python train.py --train_examples=26041 --n_mels=40 --activation="gelu" --mlp_ratio=4 --fused_qkv=false --qk_norm=false --moe="top_k" --expert_mlp_ratio=0.5 --experts_per_token=2 --width=128 --residual_init="none" --orthogonalizer="newton_schulz_5" --epochs=23.8 --final_lr_fraction=0.1 --adamw_weight_decay_other_params=0.01
Rows from block 9 of a small multi-label audio tagger, named by matrix and row number. Rows with one number within an expert belong to one neuron, the router's apart. Each number is 500 + 50 x the weight over its row's rms, rounded and kept within 0 to 999. All counts start at 0. Numbers have three digits each.
After each expert's rows are labels from the 100 clips, of 14976, where the router gives the expert most weight on average: "responds to" is what is common among them. Only what is clearly more common there than usual is listed. The data: short pieces for a synthesised band: melody, chords, bass and drums. In brackets: how many of the 100.
# router: router (model.blocks.9.mlp.router.weight, 8x128, trained with AdamW), inputs 0-42
# up: expert up (model.blocks.9.mlp.up, 8x64x128), inputs 0-42
# down: expert down (model.blocks.9.mlp.down, 8x128x64, transposed), outputs 0-42

# expert 2
router.2:600557545502505444460537466470489521579509491586523464533471477563446578541466431411449550476493542540435577504534481548522556493
up.0:512443535554529493407468488558591483584517513600546541506468581525496521568545432562462446540526463497391527521533545577525542519
down.0:535515553516432432567504450610505483427438528402430465624436458547401567458495441485519491539520520457542435481472517527555466563
up.1:443445363475476527517558463593487441545452548508486631505529461417464472550481488481447459511539522467542507459532553557501422546
down.1:582530570427535519482446437464400465514467445600580488528529546492471523502404594402549481464514516520525496561495457425480508492
up.2:430467551510390491534477525478440497561561508620574542508492492404499494539487575527516494504470380486424553581554504481456409525
down.2:506529516477620456453514439518494523498536434436565442553603578522507485537437536434579462517518498538513524551470458427561520428
up.3:368430498505524527475413551463527525479521482497469451531511530498464436521509517548473513566561595572473512630540402496485502462
down.3:555581347477480535505415488447508451462436513521581520546546452513420435507422417539526466404561501500518453443489511497552433458
up.4:506469433478526437467418531455473483440451502533512575552548565460480439574544573510514541551487495438468431539533480506545468502
down.4:605530516493464471409433528459454579454461446501480461431442501458558444448504526449563494507490508534455458492488498453540596488
up.5:409480431508542444455518427506562546583538556556502526556536531504506477469500522540559520450552498471488467514516571531538533460
down.5:527467455434487447558492525580542444581431478389474460566449540431516520505507568510545461498482423434503527584497464463419453550
up.6:473448526488523466558416513613461481588477480557478668588540505409502426481688484536451446623504364523449502525551574556401524518
down.6:546568435467458478448548515535482579514431410509479590509452539470515611555423539567471487447467549457561541494586483524574476412
up.7:426489474533570487514476498456443484440518537595524412516530495506515464513574466575470442510526499520549433574539536503516504383
down.7:511466508468489533584482541435507598451423439475522482553493493584469456493452514423521515404506535523457456537441517531519531531
up.8:458404529568572462527477525487501457643411490547560490515431480473455473511560412499429456491445479538509552479500616533562548509
down.8:476532465446476550523564503457508535507445467569534443547600522488599518543537571504575522505472483494487488477535425522503461473
up.9:467503553495507478496522526556559493592571539565488515512474499438443460561552473511511545508523438522490541450504592473498469575
down.9:568521469471383580416514476472433565474458558562464556488554460513570466446549501571470429483427472526444528495581501524487579406
up.10:407449495454471480514450514461513492505419522530534418469475482501530474502595443600482496611454464517514547481456523434501498504
down.10:448446511478478510486569586534584466509533538516483541494537460456556621421401574366561504582521480421478478493440467481441516489
up.11:493470428486510545569442545473448522527371551534511538579477475406464418470525461447516457505589427496507432485498516570489540483
down.11:461480504520493389516585596464613567491567489545573543502569516525536529532435544416515514401535485402563505416460523512478524452
up.12:545440486463457468484418534638540487594510456467509585490423483501560501542615483469534486481483455545462488547481385566391482463
down.12:546530420449469535557527491490487525681483512568536563513454367442577539427487489529398454536518602458569385530471504520501569479
up.13:427476541458491561596590530495512510633491466490494471444459445484543520422564454506463431548484416476508539557427516504506531513
down.13:545468462466497499549498536493545539475448531531555454478422463480543561465461518551508477520533589420511492505569476533577450510
up.14:535486487555556472508557526465417591583530511612518445493514522507502523419429567558452497484546449461522498556517486525459415529
down.14:511530459432538441482542478495516459438473460470530512440559517510454540423527527500523490502544481585488544561532549483564463507
up.15:528458497562481450535563527539594490540529460564464537461332522426515637515552440516492507491460464520520535513513565488413467525
down.15:430527517463497514521541473452543477383459482506573430517563517501504479502548599548552542506519508475516522509518440449490511542
up.16:542391551551530478571526425486514473598469511527552460595545412483512463435586479486542490576482428534510518424497577485538525516
down.16:567558548449519551560572438543582556450563524579543506421510525555477559358506432434391484503532451494477460480449467537473528512
up.17:322425545478605503554556507520482499478609481448504619472496596473533464586440450437435474457475544544391506531503485497488499486
down.17:521564557373489446529523531557481555527452508394497581559557422522483541479548443426420527397473404512446554574548486570529539399
responds to: muffled (low-pass) (73); clipping (44); text has "clipped" (44); text has "noise" (26)

# expert 4
router.4:564484451434488479538512493416438471585401434608536520568499486476483525551466486479557596543479498441475547562538444410509481492
up.0:515470513531502525459485427523478524491521575602492487542447464554480516422520476563450534530498419530639496495465532576529513506
down.0:527534441513430531535483575493470485567535516565526517437530499454604432521474548537546519462463535458487508509449537482484471532
up.1:434355496514470497495510529479433442525570579532519448537558486551469481581436502507537516527512477503536598480526465483578523506
down.1:546549511505509474536509526585534528508404482497490517539484568466504504450480529426518561634560566464457435538403537481438603508
up.2:458439613541541498498430484496545469580596514527498609528465534555471553615621505476554562505462529487489508503626534480467541550
down.2:510477485487492534524475538481468505453420489515541525465597461586367557559468529566450579487490593504458492415473518410460416509
up.3:510440492488497550525510450511564405605521488475495607511412468425424532649592539394492445536465490494362475518578517586500521498
down.3:581523496503504485459543534528506467439488468416480544451476482536496520451416465512553485429559601579551469479596556459539545540
up.4:466510482472507494536595496503519523550517497601516538489507485454506554444501516479523561536522505415499594610511500523499588494
down.4:483550457494528515519471508538507392508517540389459511488469554435559520507386459349458474507525589530443530471420548470509494488
up.5:523467459560454565523469557482525404508518552657538628433513566530507476512570522563453513506462476586452504540497537531391462547
down.5:576499545493438465499424479518520494449510441470553564451486552553447534519389464470592468559568562553484483589576554481498499508
up.6:392445560462452527458506535571491506626471493557493553528552467535490461549619536460490505559453436539513505468584586538516481504
down.6:485516436507563470383480534427520458504472523490557427471496617527472509531487480517551462433515483537563485452465476521483466489
up.7:395336484589467405628580516512455467494559565503530449483617537476516442515467535543531467493513516542500554569518550404465444475
down.7:546512550573466421624434605508543475527478517554500592525462496529538583457386442457466537538545467367464474523431544540447458483
up.8:467411562493527522458518472436478534540608528520468436496404436482474493523564473530495446511516450510522482469425483398495541599
down.8:576558491586491572427477448464448468435549552454514435539525460549503536504512432573576549406402545443503448460487551549544473574
up.9:510472541495446524410473538555455500569459494529503588586557447490492390531584518420497481496520411538449469476533476514507463573
down.9:605513520523515521515463455430504512510371446512503461453452537489420483458526409538477469573515527515428381447514554481485471601
up.10:516473496525417507427518570451520483587519481532523564500454543470514420513561499532596512471491482492403501523507518486537513549
down.10:454523490534471487568495404472509509499457432464495582592481473549510440514526499516523475422555548482415544558561573559539525501
up.11:518418519507537464451511481480615485594412475475485577529450484484466537577578443435501503465505471515450460453550532552546551545
down.11:542498514560393485508435557499574506499422529523587507493508590522496511476482535447546536478514552446481412527523394521465515533
up.12:434504543547533478503565495520559532573548489568481598504429505485461525487502545490528467550506458529526511561614454534438533436
down.12:571500482492481424436551486494507424395525506338468470527485373481507511560461433488459429463523471477484543555555505516483476450
up.13:502406509515484511501539506606489478488581511491468606544486474476498521396605561498522395509514437547497467465532506530552468410
down.13:496541462472449473408572415459555560442366463561515524486553563498491519534491533435513500507484526458499478519495514525550594516
up.14:558499529522471518497475490556462455567526531517566556468460504426471494490547577455441490480480419428517494479588537582421481550
down.14:522520462489502490433498449489435593435498433514543503473590496540539451515477543377484458564470482621533541449555593513611574493
up.15:460388471510494475553504584491517509491501451528520567530432455461482486512554507526376470576486448548539461463476496521464459574
down.15:492522486455556455486506489513514566484613461556510469475477549465456568474430503529432442555461459545643408511506532586490439547
up.16:485495426545505437532503516436544494603607440557548510484523549463542428588538519517588491514443573427499495588460476461475517485
down.16:423461566544556522450514526537567550520458484446487501429430488542391552549557420539436564470517558571555525482480521414528564606
up.17:467564554512539460586504553577456494560501448549426622483549457427503549479584488477393459508503437469456504429554476500458520586
down.17:398573420532449574579598496578577406478504527433446547479470479587496569514424543445507564494535574458463493530488449465528551512
responds to: thin (high-pass) (70); marimba-like (36)

# expert 3
router.3:579439536447533445465528468535417473492405547477509543566478528525447462497528468474563548404519513497480493534552407574578509516
up.0:428491469497520554457578542474485542567477419597444530511540586457568525548651580459529532513425419459496610499511529515462492501
down.0:478511553485568380416493461485536581511422446546519448547539483507492583486520572447558516513504503499537511362525518544510514507
up.1:456325454497530467525519563496520512551593497597522547428525474446511460502559529461495415514484512548455518470496512523474471524
down.1:451540532498461494517535502466508476333511458455550430471466513476498530487466549448508559532500494489503464553510422438457528561
up.2:430429492496522517569491542518500579511531480549496502443478556497550505472474554568455481546543472508482524454532435502453493496
down.2:530476480540466520549425501496392484478400474518512531442531520541448573516382567468592537446523520501463520453520518402532378577
up.3:504499483470547470578528513506553537601493532555538467452502497509536435471634515589430397511512473491431477575501496505505499432
down.3:450501487547482567562531633458512488504451519518415530469464474531485542594572456447489533444511412478537521521525513539494537604
up.4:423445530501556479431514385404535520547547444627534484506574541511474473427547470518461520527508485577531500480477592513519598519
down.4:515486423458531461410491424544519474583491475471424536534451451369462505484558454571415497471494518463433503427570529551444428544
up.5:466416510521533522566516490559533498629510484519558488490571499516445516590565454505427538520468413445634529554454483421530477528
down.5:529527515528434489486484495499450576549406451496435519477484477511461561494557550427513581583473431409538489523515587463450542587
up.6:330452496452499575480542565441454505507395481609465542552561496493546549551497539576496534420543527525554571512461489556452449552
down.6:535507484439512486490436494451561582507466518482546491489391541470557591420438522485450454478478498558571495464439517579497537468
up.7:408417520465501552561498511475479463569503464515539582476623482368453501525451528395440539506505521475467485465446488502382494490
down.7:453476445444537532456484476450439445514475511463442508446526514360514400519497475446525491500480489527392428543471488497468474541
up.8:376463471508462547509572490617520507578494478527531557460471464500508469502592528485453573533519526457522516497448426501414572588
down.8:528439492538559405433482494462574499436559482476453467480403518568434506469549473461555441552551488569557500551585468496406426545
up.9:453437597591482473520522433499436486531510521519540504510449417504462464480636404461426488505484451498489563482514570459584518544
down.9:429463492565540478521498518547515442495565509395543443515499522561486482538460435476477519479475574463506450484367459496491564475
up.10:494471503463523460595579493497482449540569446627437681483510518473517616504428478516534510536486462522476493571561436487495426501
down.10:545486496506496532502494580494554480492535487423560462523515440468595463454379447347538511458537530520511510547513451477455518375
up.11:465439543460524546516502513552544545490472519508495511516405521428469548516523510467494575525541428508493524462522463539440557566
down.11:501444500413476507508442525505444593449438458492407556415448534471467468486511463547466516462495497455515472536532515499516495579
up.12:401373554456525533564512525493480539625515508523586519437518534509544503461543472559488483529496544543516550559466400471501520449
down.12:508563520444465436537500448561520581479488533470465557534485468444590417418510429501573446425548426501490518491530545555456502548
up.13:382437531517468533483494483565581525623479453461487561476562579433534414462591473421531544520459521453500558468426454514452596488
down.13:489487419447554553487581436433480485434515541555495465439601524519560463477574477570561499514486468445521418538572533474416422493
up.14:465427485439542553491522457547573602599572433435453630468499565407455533478487543396505494556500409485448501564533438570507611535
down.14:495441487499492447510509502508504534420510484497516514388587496514528416482497459486496506522448549529465488547505573398587541520
up.15:441452466401496559546501511543479543520564469521451557526461485488493448528597492587473506588531533448422522545471418521436583534
down.15:496549473521511558530480410516426468583404477503537482501526502508541503579497468520562530406503562468445539504505520423597423553
up.16:438427490451571523522540410491461550483506462520479617515572562496433524431527486490417490573562462558499438539525491540569502476
down.16:394485503514474492561474482492476461522473474453455459506436554490493532613516581453489398541418562533417507511450519484445473505
up.17:482439535547416545591486567603520538535450460570518687551426515532577495543573468515478502532466395540481618491508523442518446524
down.17:462560547464534542540542533587653504469452494564475495481437455466551530531484424457461550439485505520448483464486501514483450502
responds to: quiet level (87); reverberation (71); text has "reverberant" (71); thin (high-pass) (63)

# expert 0
router.0:442533533430488436433438476545395459575427500502483556550505542467478546511495476557487579412516525414567514500478442461526456514
up.0:463423483487519522490484564601580445506542490566443649513465455437491517581561424510485539488503471432503563478475465621388509460
down.0:495516401520553528455579473410493493418490461489457489504646480544564450444511447553469474538476532497482551534464553482492561493
up.1:494361579531494473588532489461571414538534475522568563505386464521424548514521450525531538536490501531507510516471528497517472538
down.1:449426453538567481525530564547528399519627445560429526511549586478538505618549513509528458445481555461534500509481453418519469509
up.2:437433417456557489537450592476451448546582534535495549470507527448492452574531472557529487547530463438524486500546521535479505531
down.2:560474428406520453486501499551489448531493602569487505487478591446508499438473373484527496492517501511438441453364473447444525468
up.3:427484470424526548512462443443452521446507512556544473511547576584460469552658514563520550487484526507516537472493544459613446438
down.3:480376481551367517480484482583493535645488476591450494517448492462579516478620454505435458577471398362465460439476531467412538459
up.4:402525433485573595497595481518534480498587466553500484444555513520506564558619520500432476519512517526457494495506477504523525433
down.4:496558480411457621478525542551547573445395549477491517533492513524575480581479564464426512481501485400485488503409492509484497538
up.5:459434457478518459479442446528483514543477550608503486595481473478489453522590430560488503564474485472494496470565576557530429491
down.5:546485556450499446458430448467484422520637525452413508562499534472420509538549538599496536453519445433492454494530395487447436523
up.6:570442593489514523636513528509542527538505476537474546528440393459481573523500458405427478595519527483488520510533522546467502510
down.6:497511495480504564399604571503517512493577554461472471529496506495508518512527387532576550523490407474536625493494501488431558552
up.7:431470510471521501559453490501508524547479483594495596458499508501557515523525447560452499541522503528408503543440606498532560567
down.7:589533457465504474540459445459495426502514576428523547515534430459446429435408375519443483353490431482440467550497479569603533511
up.8:419414559583537499514526440452513424525519514467498638548473453415493527464440452522526581453517490506474531493541493588451481419
down.8:466472476524475465467523481489540596420441415536530456515581413436622536538549503468518531437539461450561503446557564482378465460
up.9:462389550516525402579478567477482453609575456438450569511501469499475592543638534517417491593468483550424425560545492452551465508
down.9:487474420481510481456363563476523510559452594455495498516463449547585495461528497442584540470570542433447509430515567403604553515
up.10:339455454544535518513519481471466508542479471460519514434555559508504532489528466594432545516480450477620457450484476480392491589
down.10:585540447480485547526442563447561445485479461423491507556455449642353505548478388592450491471501511465495600540443454560562492458
up.11:499446574501514463590518470544484530546586457543533615572492535548477555522520486614440560612463441506462529532479493476516398574
down.11:526516480590524459520509526552470445476520530507472447442540478469520486575610475485569429521475422483441535493500451354464524479
up.12:567397484547452506470456567466509428518548513524465480534481504489482481479556539548514455556447416468493523409444543446585542527
down.12:481514483441429502508560494658467548579619534396414541463490506526561467485605456471607477477491455490523538492493464459497524516
up.13:446469520511523443433455534497534469527582480557485531434482562598521555544637502606495548470479468518442506462550517436565410544
down.13:535477600476566539439512485495514601536478457565486460533554441430509550434589498493449439456568527556525451414497465541535527504
up.14:412434560448511498579504462501541544632518525525516566523424485478466449513585511549495485607558459519429491544581497509483558530
down.14:539460492446423540451443474531521582455430545408460546550419401465580456475534496432448549520474495508442515448566546562486511561
up.15:435508547503562468507546501506451446519690435472487548512555540528533488527590520425519517550507494511468482573550437488541529498
down.15:572456562519525479530426563584439473621465554430525509555487577482519458515593511470487505464486427514512436490457433473462487528
up.16:414488484545501437431457541517489496527559559520514503617471457513530560516428513557530582543540498416466489520540587486546493483
down.16:546530511488481585554510540525540495512412510501482504580417465467543481554597449394481474561499486459520454478508461521343508499
up.17:490488484547536478459501518497513489572548469547521588469498613486481434525452571348555494536460540564399519562444559434544523518
down.17:572470502454596567455484444570496522467611514471477472597508548446469497488484487541506481464566436546480569467514393507465600477
responds to: rimshot (62); ride cymbal (59); muffled (low-pass) (47)

# expert 7
router.7:511460476440468432446533524454459428535413486534546442567436509539472501511431564573566481412484438469491525542570482500560464432
up.0:506371535558466520512506560504495509545573453583496675541569594462474457442450488439514546554477498440428445483426487568492514503
down.0:544532428455573463486469505495554450454577488427435536526438418557548566510573506541523437485552547541431492542543476466517522477
up.1:438453502531562480450504497579497464542525539542534520522517464570484475483623484512399511533552432476439590473492511476444485486
down.1:508490514493509441546475480451483477599381499477520497463400446451564511521463504559533435490378497530513513519464480515538470595
up.2:414525488551530478469567482411521491492502459441495616479498533512468425581523558492491534449512527505487493572530508538591605529
down.2:511614507458464491452538499460622488513518510415480511377393472483543504521464497503523488442495649607531484448569443525456478517
up.3:487421476502472530561487531451511448512577529687502598573527437494492510480461489514492559512589500482539468483463465561493504498
down.3:403490495485443528446487377464534418451593503510506485566535482610503488480596482500509569650543512502482435485475493469569526496
up.4:486458532567507500493497459493558424574564496505435511510455432504491442518613418567501550454474460518485571501490476578552504413
down.4:423431496574585540524510508576510499548461497533525511561500579569495461538598398503380477483523465440510455492438558523533575480
up.5:485490489516487524512402488394510505538540447513525584514409423498521497550514500568536489549492557571551553554521540501523436478
down.5:494572562458439516540531426537439509497416461409531516494513519489454529479366479465521531548515510551564502494475507498528514532
up.6:451449502493441506582523489607551530581473548553437601534486480474528486483503528531456554543462494494443488559551531519442459458
down.6:455576488557444330603441518424505451501548517490481501493490500479508415486494577556550483546501536455541536597550448482535481534
up.7:480496519533484456472474437552508457639584546509487528514493499490554446539605471584504596531407510437410596559462483502521493443
down.7:432484581561486452486476468512437559537530556577535541564428548457523506524496555437508472474410476622523511399487566547422484511
up.8:390394562473487497676534540524490454564496478504475654478497516560406446544530500518438486533458434528594561567535555558516476534
down.8:494514462460506501530513543538501461471504507600477527534516491428577418530507419607503447528463354521482516470511553489509445511
up.9:472535486483510527466506484569480481492504494552437546501474574470509418562607458514540464498459480433478513463626575503513524547
down.9:602394523550537516544512544548590540444452552416453447481486468499505519483444414414389429543488519460511431429422489496539512450
up.10:434439477551488479517552432413508558499526505632539404512496482474515514418513470617501554537581540517528490490482487510513560520
down.10:506500411483542501548447470493579465546659491466531507532557436521535455541516566496599463574493586468437388537460482477548545416
up.11:469412465449567526568547504544538443586471439504492538428500464509499500548582467561432417410516476529504537475523553423555458567
down.11:565477540483480521508573457517439518397518522480498445521551541564549464491576528397532581441532443542602481463551485447538506549
up.12:382461446477517497497528563502506438540567509483534557511470576476497478583489515436532516487529510416418497516446416429432519531
down.12:418444507462584537477558548550480490596616435482444464453422463403554550497490441492487474460509394530452477520462427493448451462
up.13:537531501575526414540539487488533462535557517552511678542411533528423467595603428575558548532481531519453428614499461562466553474
down.13:465451483466456639520524509481545479494613553569522410498521465431576479494526512569558519494473474490607514493443483568460567470
up.14:456476419520570493591448481570526452552651502474507510549535475555483595499518453494401429528416476438492544485493559533512446481
down.14:440467547468537478526503412554510566435490474414400506593482392489489552497504382446512482411578501487428458479579460572451462469
up.15:413501592503493524507483481488490540489487539507514552519395534471480441493530517513487574583515519511438488521472568517446547515
down.15:462507462495510581509539480521521440583583518518503524479480530543555542501597498589520546469636455518457470500386456510416546471
up.16:431504525508505448473461479592543419523562526525490507514405533476527507521540404548499482558499438562487603487512505520481444597
down.16:579506435479624463502439493502480550595564454507473465501475456480515469476592561409538461523559478494529451521439461415474527408
up.17:330473560470476555599532457521491540525516520448507590453449585504566390484483506510560540471494531490553441558489456493464488512
down.17:486498484490639482472425511424537525563634518498438449504532505491463474448463489483576475499556603497517448417585535543512390526
responds to: thin (high-pass) (38); sine tone (29)

# expert 6
router.6:488436455480463467466418466516462449505419487515517585548490486555474492519456410385578608506485513471405537564445469558421560535
up.0:501476575491536441579422468500470547538493502546520427495450544558511435521589503532488531455545468518559484498454558523540546555
down.0:457428479542491520458466505426524582399556463505524472470439526507520539480366481450514525526504617444452450478473509528520471563
up.1:493423501511540499563535431470508490568487488417535617487410411465515523438595432455476580508499526470442473508430464563447516543
down.1:524518396500484500474537503435481489466506378545501478608507478506527527630494568507530511476531587422530445527500450481495524443
up.2:463448535523540443457525488549472512580629551473435597544489512450475495461511504608524483560511456568436557567581563546503494480
down.2:519556529456502546482523556582500509508465483413477489521448466556482465518464415476453498507467589489504547528419480455580550534
up.3:448460413478559571505455472502439510491498491493509591575515547550506507480446480457419486482528457475507445443522564559598455509
down.3:468428451547477509472578513504579536439511502496507431530543510565491580468458490529525511453539536428589511456504449514574449452
up.4:484468560552596475501466507544509507619585468566501544509421528515490530568612423520447468523480513554508466515540581504514445428
down.4:469465472456466461503523536577510576605464513514473523459430538432586547562469513607583520408528535529553507452525428426446396502
up.5:393417427552509544564504534509486391481510488541517607554575525562477551479506532479464561544513449414488462468429450562500526453
down.5:572572491562469427517532459532490523478419539514542432538426507410561363442509390513524523470558491486487523507602508504436575460
up.6:459465492433554528657446482543403475518588554560472470503552530488515505482506481613515557583506476542500520437496495497503491492
down.6:460507497400470468506566373427403603563513398383491499500476475497620534493593518521528595582435558551491469498529522516489499509
up.7:492496553508502533521430420474519462583565552492486443550491514498489452493580474530449503514530461522472481513541482581508530496
down.7:602548541527484414397423528582509499503465504554531461579572485450530470487487441528522548511530527505536544339572562465437480539
up.8:447515534553516484460566503564595445572545475568461565501370555387547566486575431554490530548547554464479503569463529443466519488
down.8:537525533469512459591478506532429384552488542505517480600469526530394597604498495465579504508516480429491520550556492444548499453
up.9:500520473510538516409414523473569458589534437531502602550515420473492493508598495579498500481538443412500559414540513563507420510
down.9:465488458467493428394511462473496502516416478498519469561525524445486543552384463542408504475451521546600499516536520566585412490
up.10:404519508409647452509490509529476480518588455517535541456477546390510516513556518547537549465554415509508516528564450509496403511
down.10:537559442442572601575432498503451455567529472437427501487495439492543445532548595538508496495573519409525407463586491423542521484
up.11:390421479492567477576403497474424523509501434490562507501599444504468493491582490507505477500482431559491548465574543543536439499
down.11:516538428406531529556518416516415510464563419515534479530456514502562532443564591504455404473458473558494437581570392439497541446
up.12:537403468552537474518438552504488525642533516554496421543498422553508576526597486472464505493541438450440501469558563506424485457
down.12:478461477525565450545474607410500430359478452492436558475520468531460483478529504564470506462476416521421538450437453423548544525
up.13:414448494483493463551473499520530459574557535666485541512538484452521469529469507532460473586440599513477540469511603544434465449
down.13:487512571448397474619546473531494584495404452538492543557417458492467451549471530554563520519447586554494551581512545547567524511
up.14:519446462494603466541408553524510456482452524478465547518415543540397471540581483534457459487561515489470468500543530520518544527
down.14:557464460523521527480455533527461491548573414485497603507549552500425498498539543589471460511578487510438550449582530510484479492
up.15:396471390560511472475496499446463531485497499503569359532477484449462475505571523455545491446508533499533404481490418501563509480
down.15:544463464520488542503489444431471476467467559537465367478554491495421434527443569534571501491531537549548389472508420569556392461
up.16:484446583588501441530443552563526546591575503510471482580423543530472520538354464521461468537550523525499477518541574532572498465
down.16:562492465549484580495542499526545390415629541474432393497430508414467518433422432471499461402539559580528463498500443517466454530
up.17:483450528456522481564452505441472505535585480504499515552509417515469508525586501606485488584546514512380529470585494561548511489
down.17:468588491428505496601504518537440578465457527531432533475477468481577538601542551488529538427542565462398473489519485517591538590
responds to: thin (high-pass) (70); text has "string" (63); white noise (43)

# expert 1
router.1:429456441470427456514553487530407428430474478536551509540514464503510511391382518412422550541465428458523506458489489492565479496
up.0:509395518473492508579425537490499524479494542533475624521494455477512450525509532598486557593564509431464566463504549539456509513
down.0:413506403432590572383587556556507577517496477556501544489543454433448531527544405482435443376512442399506550491519422542462460513
up.1:533456506444535507428456481501550538536568531481454527572467413455463477498629484587463539562543451467442437537567423571533659471
down.1:449472548600459438378547539457533458480483537534507544460517485435437516425367464581542554463466497528485489556551497525470425548
up.2:420533510482597465463476497524546536565626419466471548493451517502562525538553494466469513433534554565372495534573546469518535478
down.2:575544578541486546572493424521487472495458532457489560483529514500383438505489427441450482459530532522501462565513519552522491529
up.3:454471548520400508436405530600490525497475547621497609517388543467520498455540466506515486523491472574484445428531519538442464532
down.3:481457550534475602384526462471492502493521528598493456535542424434589501451538555528470527546506425558493421511487465527442534468
up.4:347466503496495487453445529476539496510536405563424564474585550440557435552560462538537456556456480545453566563539546504465478527
down.4:577572505513557493460565441530539503486511501538456524530518508597449437422595576510434535470505434435529471482476521498505609546
up.5:516419498540478511464396543501523498476515507573479641591505451568439506460588531546523548585561516502542497432526503528491431500
down.5:540469525511510555521522536420420513556627470395455580394562488448499535494427543461418476496408464519562493572563497535484464567
up.6:430399541551497526510412494506474538492569482572542540514457524463541517497486478422476524553575528471453445482363528497531534458
down.6:518477552497585446431419544568469464538568547465460487538524499414423455479500406509497447438555486461434568379513572546423584427
up.7:471437459544525540446579514612516512593515463543465507510453538488527638415488350498435542501462488459519557525441520503493516498
down.7:471431542470486469544573489501482490377494487470536442555481554489554557504488632569567489514502477565499520500479447470469425526
up.8:432442483490441497548567528604640448505497566576465577502457534440495506486477510455444447576472481574519619445524547553449445539
down.8:438402585503560528531606513487461537503486471519614431500508484429517544447467523405431449519471493544528454486429472479413449592
up.9:408444489466543479612513473486558535532486451541540604554545517506508449559508447400491551552441485462522527557455546576512513430
down.9:378505565462455575516560536542514562424445455487491466384525468490465462522596450540434443412513486513470503551537483482473525597
up.10:442460454547537473555468529434470542583519566596481580447526537501534501480511490385455451558424562491462472489484581551539495455
down.10:447513514465568499472533525416479494490574495567571482440576545586433518568501486458495460420504447370487528444475571466465481534
up.11:446482533463561456489442543519530510546616467589471662541492530460451616409487564430539545524537424432525525487464527569434550486
down.11:517557537543475486488468531615495483489586504432412523575453522596446413512564404576544538500518446492485489580528459522509497469
up.12:398452467516569521437492511409446424506491449529555508369564603499467443482525491524492445501457448468512497559435451441465506544
down.12:418465478536521522447524514429485485437553541609488482518657509514544519585524589537568615513527580433500543456577496484462483515
up.13:429515492570496529509557546473456508536479560539525509501536572519519523522526426583424572506513478471459597502480457531461497523
down.13:502399451509506484444566544509483487441552559603552478525493504526537548521415511585564510460469500495532557471391521496515447475
up.14:504510541466493416554541454495469569621488454533502525461445555469419535474546557473450432545536514466547395590557425511418494531
down.14:529599520432523512422545458519473548490441446467531460426478589609511525520545502495495523516444547505528480577406438481519507497
up.15:482455485448572499502443583550527500556467450545478497464489501459487521465518537507498431568561511568531473505603530430460456462
down.15:413451484467484544507557467568488546396439482470524419476504594453543481468470533491450498524537607589415460492453419546469476596
up.16:435469549532579471461513499498545480534451541513522479532575448572459604500509562518513541551534487429511578461555577522528590510
down.16:539501437463546626456539471522485478466499570476449457438555495484522450451497559624469518478490565394490526537445425492492490441
up.17:424464540561533482512473586523525507519675513556464645458478528479469468592483510437509486431535506456440515498509484522486461546
down.17:465594552483537510443503495503468498475521527425513436490514522558499532389590579401539512565498388607523528504533440443496535463
responds to: reverberation (76); text has "reverberant" (76); saw pad (59); ride cymbal (45)